python train.py --model="sound classifier" --dataset="chords played on synthesised instruments" --train_examples=52083 --gain_aug_db=6 --time_shift_ms=50 --n_mels=80 --hop_length=160 --input="log_mel" --spec_augment=false --win_length=400 --targets=["quality", "inversion", "instrument"] --num_classes=[12, 3, 12] --arch="crnn" --norm="batchnorm" --hidden_act="relu" --depths=[1, 2, 1] --kernel_size=3 --stem="single" --widths=[128, 128, 128] --rnn_width=192 --rnn="gru" --bidirectional=true --rnn_residual=true --rnn_layers=4 --loss="cross_entropy" --optimizer="muon" --muon_scale="spectral" --learning_rate=0.019 --momentum=0.95 --nesterov=true --orthogonalizer="newton_schulz_5" --adamw_lr_other_params=0.002 --max_grad_norm=1.0 --max_steps=3700 --batch_size=128 --epochs=9.1 --lr_schedule="cosine" --final_lr_fraction=0 --warmup_steps=110 --weight_decay=0.0 --adamw_weight_decay_other_params=0.01
Rows from block 5, named by matrix and row number. Each number is 128 + 24 x the weight over its row's rms, rounded and kept within 0 to 255. All counts start at 0. Numbers have three digits each. After the name is the row's rms in percent of the matrix's.
# weight_ih_l0_reverse: GRU input weights, backward direction (gates r, z, n stacked) (model.rnn.1.rnn.weight_ih_l0_reverse, 576x384), inputs 288-383
weight_ih_l0_reverse.252 099:133156140145147121097098162135098155077154150113191147144056143133083127101132107152116138127159143141121111089119143152113122079144110114127090107134135138138111089129159123103147135162156104138140116106113121161218147117080138120125121116097150119127080115149155098145149107146173106164
weight_ih_l0_reverse.253 103:140150139146141151149113111104118127115158129095126163149137113147118098082141134122143133112102164117152142112155147114137107158134132119117129131110137154093088129101169098149123185092157107126170121128143097141131116145107140140083112127148095124121164141099151115145150144126162098141
weight_ih_l0_reverse.254 099:112134095162127103109044131199082111123137139123143133134140123177128145097124142109100114127174121136144134131124114100091145156151086152101105177121130157159107135126116151101107153093146117127089143114134131169150177127181111087124124117106094072113122146139133133099124153148128145125
weight_ih_l0_reverse.255 091:078109201139140142152108141161158138143089144137103159135116136125117143159090107127113100123133147114086116145134128116138153150142113142129093128121140082120153130123096136091108152105095130117186153139101102166146122131107156114151116132105137108161132115120129104092094133122174082127
weight_ih_l0_reverse.256 099:149110122147137144122136101157103108133144137107102109132133146077122132161140119175136118090132125089122114127166125121151136131096152154163124148082092154118134136150141122188126141136124140120147096136169115134137126167129117138122115144152183106127112138139111098156112144140078098107
weight_ih_l0_reverse.257 105:123144109146151088125172109145167166130170112092101116137154144122100158146135130078123132141155139179170090108159151110142199144118130138088076138137085108141115163103153100102108074142100114088098080161120127106101107146133141173141085156160118123161124156063130059135094128117139121087
weight_ih_l0_reverse.258 100:155107108140129135108143173147110142121146160118146110128076151146125136135085118128103132116141124130127118118062095147133111116130213093127155098113115098151125141161107119113134092106131116166116139132159092173153151144132098164116118098138129129112136092130151123154129115174128136129
weight_ih_l0_reverse.259 102:087102134161098156135097158127142146152126153143152150130119136080113170132067117136105148094136154155107155101153122137130197100087134178129130180096142109167115133110148126099082167154155132164100116124086132173095142173104126148105105106123071123108132170085099137105074163113128131116
weight_ih_l0_reverse.260 099:139147110130146108143115133135151088157129120121104121144136076115130143100157108163162148150147119102113201149164153101117119144146143141090150118138162146144119097156101145097104125145178112152103151109107135146105139115141126150116134085146137108099133139128144101130160135106124119124
weight_ih_l0_reverse.261 097:122090189180150105141146137078107113103086135140109126090125107080142130157152072154142120095176169153123134138113157107095110112125144114129105131148157132153135125114149099090152137119144123112094111134098162121127158167101155117130150129125107154107095135118148153125097138134089157123
weight_ih_l0_reverse.262 099:142173111123112123121133164150096133132082098137119139125168116117113116120097130141125125155057143117080097122118136084138129150173173151116117150131148174109126146125137121113163124134112124112142137096159103119107134125135137131134120135127164103164131128131116145132093123110118146135
weight_ih_l0_reverse.263 091:118161118126162121115132180081156095147134143103143109127150127136160116074126104158137127102139119123130113133102150134147130077127144154049161156089131146086106133117109132075150134140149094141175112179079121153130127119146141134166140134125155160132156123132060116109101159136111099131
weight_ih_l0_reverse.264 101:124148148119145128093142096169088105163086166139134125173113132140135098113133106128160120111164162085115092143134129117115123164103089108150153143157129148136150096136143125130060112155130080097152111165165179126102094125131148121164110146145123123090146143140126086145128100126146158151
weight_ih_l0_reverse.265 092:095152144079113150111162118100133105147120127144123156132159130142130099107164174152106093135080115116108115146100111096162160170110146135094130138124124141119166119146117117152172081124143132107118127140152160148112147104075141094098137124125148134121099110123124123091142177135119094126
weight_ih_l0_reverse.266 097:154095078136093119114157155113127150118151139116109142141123152163105142130101110125124112172119151119162089131151112135161101130144114122128149125151110154139120116055150106107166145132139109158156091115149096143157126123124120116117128145117106100167131120115146161099100120113094108133
weight_ih_l0_reverse.267 100:167141123143146138154137169116168127118155138134118165088191139120165161163110157132117128140128139120134062150099153093131133129139078101129133115122158136110155102131075103102068124129100139181164130100182122141081136119111127107120108108126107119130134174150125113122094099135170154128
weight_ih_l0_reverse.268 109:119141151129147120162095163150157148129139085132093113144087153130118163118129079122130125088094119155189127141133122094105157160094146140200123163134115150140113163124114103151092151103135178124131119138118135115108162100102133138127154136140138129126175123124132152142130101133102184128
weight_ih_l0_reverse.269 101:128140166188135140112112096128124222129119103132100135147144141124140157121141128133133119106157139116120121117127091165117120134106131129100146130168143088170141126104131092101126132128143134124133105114111114155100125158082116163148118128140129138140107134172128155120108129154128138124
weight_ih_l0_reverse.270 102:149117100175144102124150085155143169108147085082170138139119099129113151150150139127086095122116109081101127118148138139156120143137130094163136196146092119090117134172204144139131112173128145133179136128128173103118074102168093146112115127142116103119105155094125135123095150104161169149
weight_ih_l0_reverse.271 103:137084110123154154153086076158113082109137148176111132102160119134131165141122124134114156091145138117133151113096138160136127178164175149128099131160206109134118125121187160059147135130114106153125140135135110106123154131091133145154131131139177121099133107145155085136170096146156125086
weight_ih_l0_reverse.272 103:172162145108113141107159160188114117097150148080087095179109117116147130141112128131135169117102139132136126138155189121133088153185141155126126137117149116145144127127120134155151111157131144149130147132118171154179107131150119137102086100166143090149120113142128098113120148129147100152
weight_ih_l0_reverse.273 099:142143098115130108133150110117166116143102128099126163069098149148123161131167150177121142124097102095134140094114120118120139134092109112102129098127109134105145140134124131158116129140150106167119146132129100172124076152154101157122158145117168122138105156116130118162132135119111147141
weight_ih_l0_reverse.274 103:155119116132140139112132092158123119126123152138188089172129135137142111102123127093123141105112154144106087101129127161146139143151107129107139190173159090125126070156105131134128127128124178144162092148139087112140135106121156151155110083113151141154119104140096152070139130164114136146
weight_ih_l0_reverse.275 102:117108111198134147140100131112165129158137087134130155133146145125149131150144132150149111112131088143100098109137088165174153072134113160102122126144131154145149133077129098104113103147132076088089106116124138132126144153148148135124121142130104102117140101095104175126081135133111130174
weight_ih_l0_reverse.276 102:165136129128126126148177116099106134147117127148119131094142100085146149118146120099142144125158170141123180136167083127142191105116150116144150103147082100092144113104134102108138108126153134156134138120140102125101156146159124126107096131131119129149129123141133155110173114145125131146
weight_ih_l0_reverse.277 100:104169156146138104099153117118162111136159099118135157157134120145151157132111098132150093140110099147114143171119106080146145119135102125114160085144154117140169124137095141116125163157111131116129095137133072123128141110156156188092123112109131143124110153132110127126143129118122100091
weight_ih_l0_reverse.278 103:160135108157141138118105086162101117136135117114086158109107118065146133102159125134092073155107119098138122134092138136122142136116109115096140063173153114168118117120144130104147143144113131113148142186129148158101106103107107074142158105118132168125117136138140130136105137148105149151
weight_ih_l0_reverse.279 097:090125128124114095141150163111100118112145127142140096137148122148115123128187154127110147183099134113128134131121123151108101168161102115153133148111152137133139130107158135164148101095102197143146143141117149063122148171110166119107120136142102140142154110142122149133103126151133115123
weight_ih_l0_reverse.280 098:093147134146115094154099118106133114114118159169101128128140129127056149171152091135146129154139104131118151156118173149101131152159110103141141156122116099125158139125092139121136130122199102119181131100118104106111120166153102133127129134111112126138169139152115114121090169112121082116
weight_ih_l0_reverse.281 100:125156101158117124137101127129097117101108134149132102143151119139112109088115143176130157136139136075150161103116116076125073136157095158103146107093125124138168117101084118138116090184130120122130125126085181141141152146099092124155102141128122176134146136163105172189116103161112075136
weight_ih_l0_reverse.282 106:141106119115133122118120121124167119135056127169127113113138110138120167178127135126155121116142136124106125102160153154140147120137105120149105136123101088140122174107111102102137145144110088146118148160107124142097129123145161148154118084127070134136155117119152144113115090125104107178
weight_ih_l0_reverse.283 101:146133169145092114136075132137095145112125127134090100110157115130135134116126157137129121155160167153097111120154172141139076136134193111064111124136120137113079159078147167181106135142115147125118087133109101166129136095159122103129145164135153142132106148141126111143132104130128142154
weight_ih_l0_reverse.284 103:091081124149153086160174148126149119103171125131207194135153082143095112136139099115129155120127138119141123097117119111111133139082142133132111120115158148133119106117126169141129115169109153150142134148134129155138148162154140170146119140105124139136081161125125129124108150122122108070
weight_ih_l0_reverse.285 099:141135100118111163154093195121128115118142134128084146123154160120107147167140119126128109086124133071100152132126146159150098153127152103075153148146168156126133136093128102123105101158124174169156157140127125119137117113105166133130099118147152121114124134121092148110136128141123115137
weight_ih_l0_reverse.286 102:100125134159148123140133089154157136128096122137106106133133137167097148155112173180118135102106162138133138130129103112092085155097095162143135127119094118153159134138189131139158132123100122161134147124156117144133110083121143087133133154142153148119152113158175105121091109121131162088
weight_ih_l0_reverse.287 099:144129147147120087116150085123123169107116136121120143128116188144132113123123093142175148157160123108140100062092117114081171114148100099127163131101127109109118132126164139111126095132113141136142105122090150115142079131116129130154122107127177126135120117129196133149162115122128133143
weight_ih_l0_reverse.288 105:140114135145115136134152090089132146159123110090076120110127161150102108129115137186070146089151114152130112145107117129147178139127103140159185153135135103141137104130137100088133143116119147147120111068159117146146156130128123118158164149140144104154138142114108134134143128131089075137
weight_ih_l0_reverse.289 094:115130103166101123153171142120100155154130123143128126150141057150117114158109125105191118164091160098168137163126119125102116110129128096134139119147134085134121109082129147128131132131126092132104127129142124125129131149140132099106160177160112101086193107142158084125119119121144153107
weight_ih_l0_reverse.290 096:120162108116152152133136130143153127137095166077135183148131129095117152149102140130085119136101120130174126087144102097120126157115132097102158092153162132155143118102129124147161143147095164117124113141123143103144115150148125129140179141144116158110129151098094098114068140096145078121
weight_ih_l0_reverse.291 101:151149143128138155127105136129146199121119125102140146120152140118097093146159135165154108097141173119107107086082139117141149101074113097117147094085082149103149137109134119148134100128128099159105129120141165125122152112147130168151117158166153139118145113137124112123120175089135092140
weight_ih_l0_reverse.292 101:108139114145167132130116118120096153140108100153132109129114112105138103172132123124117160109098132128162161114141115141111116125128123145138153159088095160104109160149162163133134130164141113133146151128133162115125128142147142132118134143108143178130125152125154126136112118121130109109
weight_ih_l0_reverse.293 100:140127102181099098160163121125153165133141168112137140114115117103090104168143149155127133146153118130140135105098164123147170115128139141148124118127133149142121147137105107107134130091126103120139116096144149117147104103119102105133132145122109129133097140111090152164101144130169059130
weight_ih_l0_reverse.294 106:129142158172165130105137125124137097122132168127131101113163139148152071153136172139155157138144152109133136132144114117128154161118106132142166112133144127093166149172150119116154152130108114156122139150174101108116096114121136155138133127132106142171121143092171129115143048150183126129
weight_ih_l0_reverse.295 104:140131094126140139219105152153115118167143087147135107088135087122120111107092110124123091122146139145112156123111137087113145172105160051137137112141076136141139151139142193158123124115149120155100187096149156152123137136118119152132135115144102121128112146128126134089142108121098111126
weight_ih_l0_reverse.296 102:122128103095119128173139106100158067140104143110165094159071119184093116108114135112170153131140116134166172115108097122115160087157124149123133117167144123147134113130113099121141150130117089123147105137106136142169118124095154132151125121152124113119104098147125107174105153178135144173
weight_ih_l0_reverse.297 107:147127113158105137125145102123097138131148194114141108085124148151124131124127117174124094169131115142103137100162166116115111137149130118103129147134141120103102135100135147113131114143146152156133153106121142121121130139115122127177101097112135129112113132098120136135125145179136169121
weight_ih_l0_reverse.298 101:184129102187166127107167115099154084127133135120149121135142148148127134157141128111144107069128134077130139115124126151127124141075151172102120154172120143130125131141109150139131114164116145124081084128119121116105141103120129165136159133165099136127151144100145118090122138145115127106
weight_ih_l0_reverse.299 101:157119164115134141142085156124110123109119100133124165146139126149146138081118115152120124129113110125142096138104174126133109102119109159130126147114116086121100135091181071128109110174112121137150106116150153114089175109146137104132145116156087110110122124149172142122172119083121151122
weight_ih_l0_reverse.300 108:127125127183115122128122114070138144153127114143179117099124136174135121122105130113142127068158136158081105139133084132103123153150175127103096156109107080099110071168119110107126154110122101108179134128137154149123108149127121116151120108153154089119143149126120133163167121124126129123
weight_ih_l0_reverse.301 101:135131150076154151115105120125113093147103067147117103154149089131144127134134136144135125103126147128148127104148117126125132120125143126161166122115143101141137155159156137110105124120134110128105157082159145105138107087132138161121097158151152133143128117140182112117096111145139150114
weight_ih_l0_reverse.302 098:135117128094147109115094126136112134179109173141137145162114144086177136138127116090120187115114164115103146132139110136176126148125149121081100138154123100149122119072134132108115116138107131137104117135063109110136107094114150124107129100101154129148139105126146103168135120154155114117
weight_ih_l0_reverse.303 100:155132100124128160120117158099102107108105084139148116130121164144143105193098126119136111123143164076133102111175125149106136137144111120183115113129149113136086142166127118114081119123143144152118118116086108089100101089130095086121120154106117164159134116115118157133078146115131128131
weight_ih_l0_reverse.304 099:176126082097143079131121123105141114145119124134111151086072118164129130155186165123104129189145169107125111096130097142096117131167136128125128115129142159133128111126143112132101131091135140123102156158142150112117139127132103127157132121113143138125173138150120120154141114080110138113
weight_ih_l0_reverse.305 100:138151122126097130120129131094118088144129143122072143144151103190160145114121153115140114139138151092091120128117103097131106120160101113101146156139160099123119124105114118148112099119136145130112152155150146138158143186139121107114121123131157115135093141127111108087153102113097159106
weight_ih_l0_reverse.306 097:128101094157128092166134117131117087155122114154135107191131141175127088165130131123136114155184152144167131111124170103154147077138097157084132123127142130132139106134095140102131125125127099172195124101110152103123104110129168130164095144114135135156135141143107136189145109080145122150
weight_ih_l0_reverse.307 099:089111099143138132106105108104113080118098121149143178135143155097117139104120173151144100145171141072127121122152107141110117115144101149122115125123086148110110168126145099152179119136131104140105125106116148167127148124128156139128153125096154138149095145147120102147109148128096149138
weight_ih_l0_reverse.308 098:171122097100155156136144119124176090082119115094140144149122151134121169135150130094082157152161147159109169117140157127131193132140168143170169170157153144107146106135168122143096104099142146156133117128120124110101119130142105119120089123137080133133083119116184137118111151124098124091
weight_ih_l0_reverse.309 093:150124177120111133147101154114129155148139142115136162137107096167108106128124080125144139130119159140093143150060130161132114109115111126121130117132103113199113134113163134130112093119160097127111115142154122105156114120153081115189146133142154134127125110144120147120115119127131124102
weight_ih_l0_reverse.310 099:107147140148111125107144112128075114086110102102139167135088109120160120130102112132130103116169111095136135176118132143088107152102060155120087155154184095093144078118138131147110112100128130090113139187110151102136097139157148137093138106121135121153112088111134077108123147127097105126
weight_ih_l0_reverse.311 102:128170118139099141180109118087080129130126187132108092103111137113158127154160170142173157143114161116120147093112125099125131098126140123107105124116127138144112122133106119174140124162159108142096142148140166133114141140174161111129086123104089125166117113116131163149132134133074092108
weight_ih_l0_reverse.312 104:130105103117129129157141118146102120120116091201153148124147081156176167134144102105153116116109104051084097110127109103074152121145140120107127162168060105135136093086135140135106149108109117168180138090099141137167127137126132124147170184172120127133115162131094156121158107096156140155
weight_ih_l0_reverse.313 101:150117148170120111107158126146097119143148157096119129132113135150165097153127095102116130110184175140129164096128121111140131135146135108114153081152123128130106128115094110126074133128140097150123137103104122127138128150124146130153140162118143184177104144175110127135107132148130092107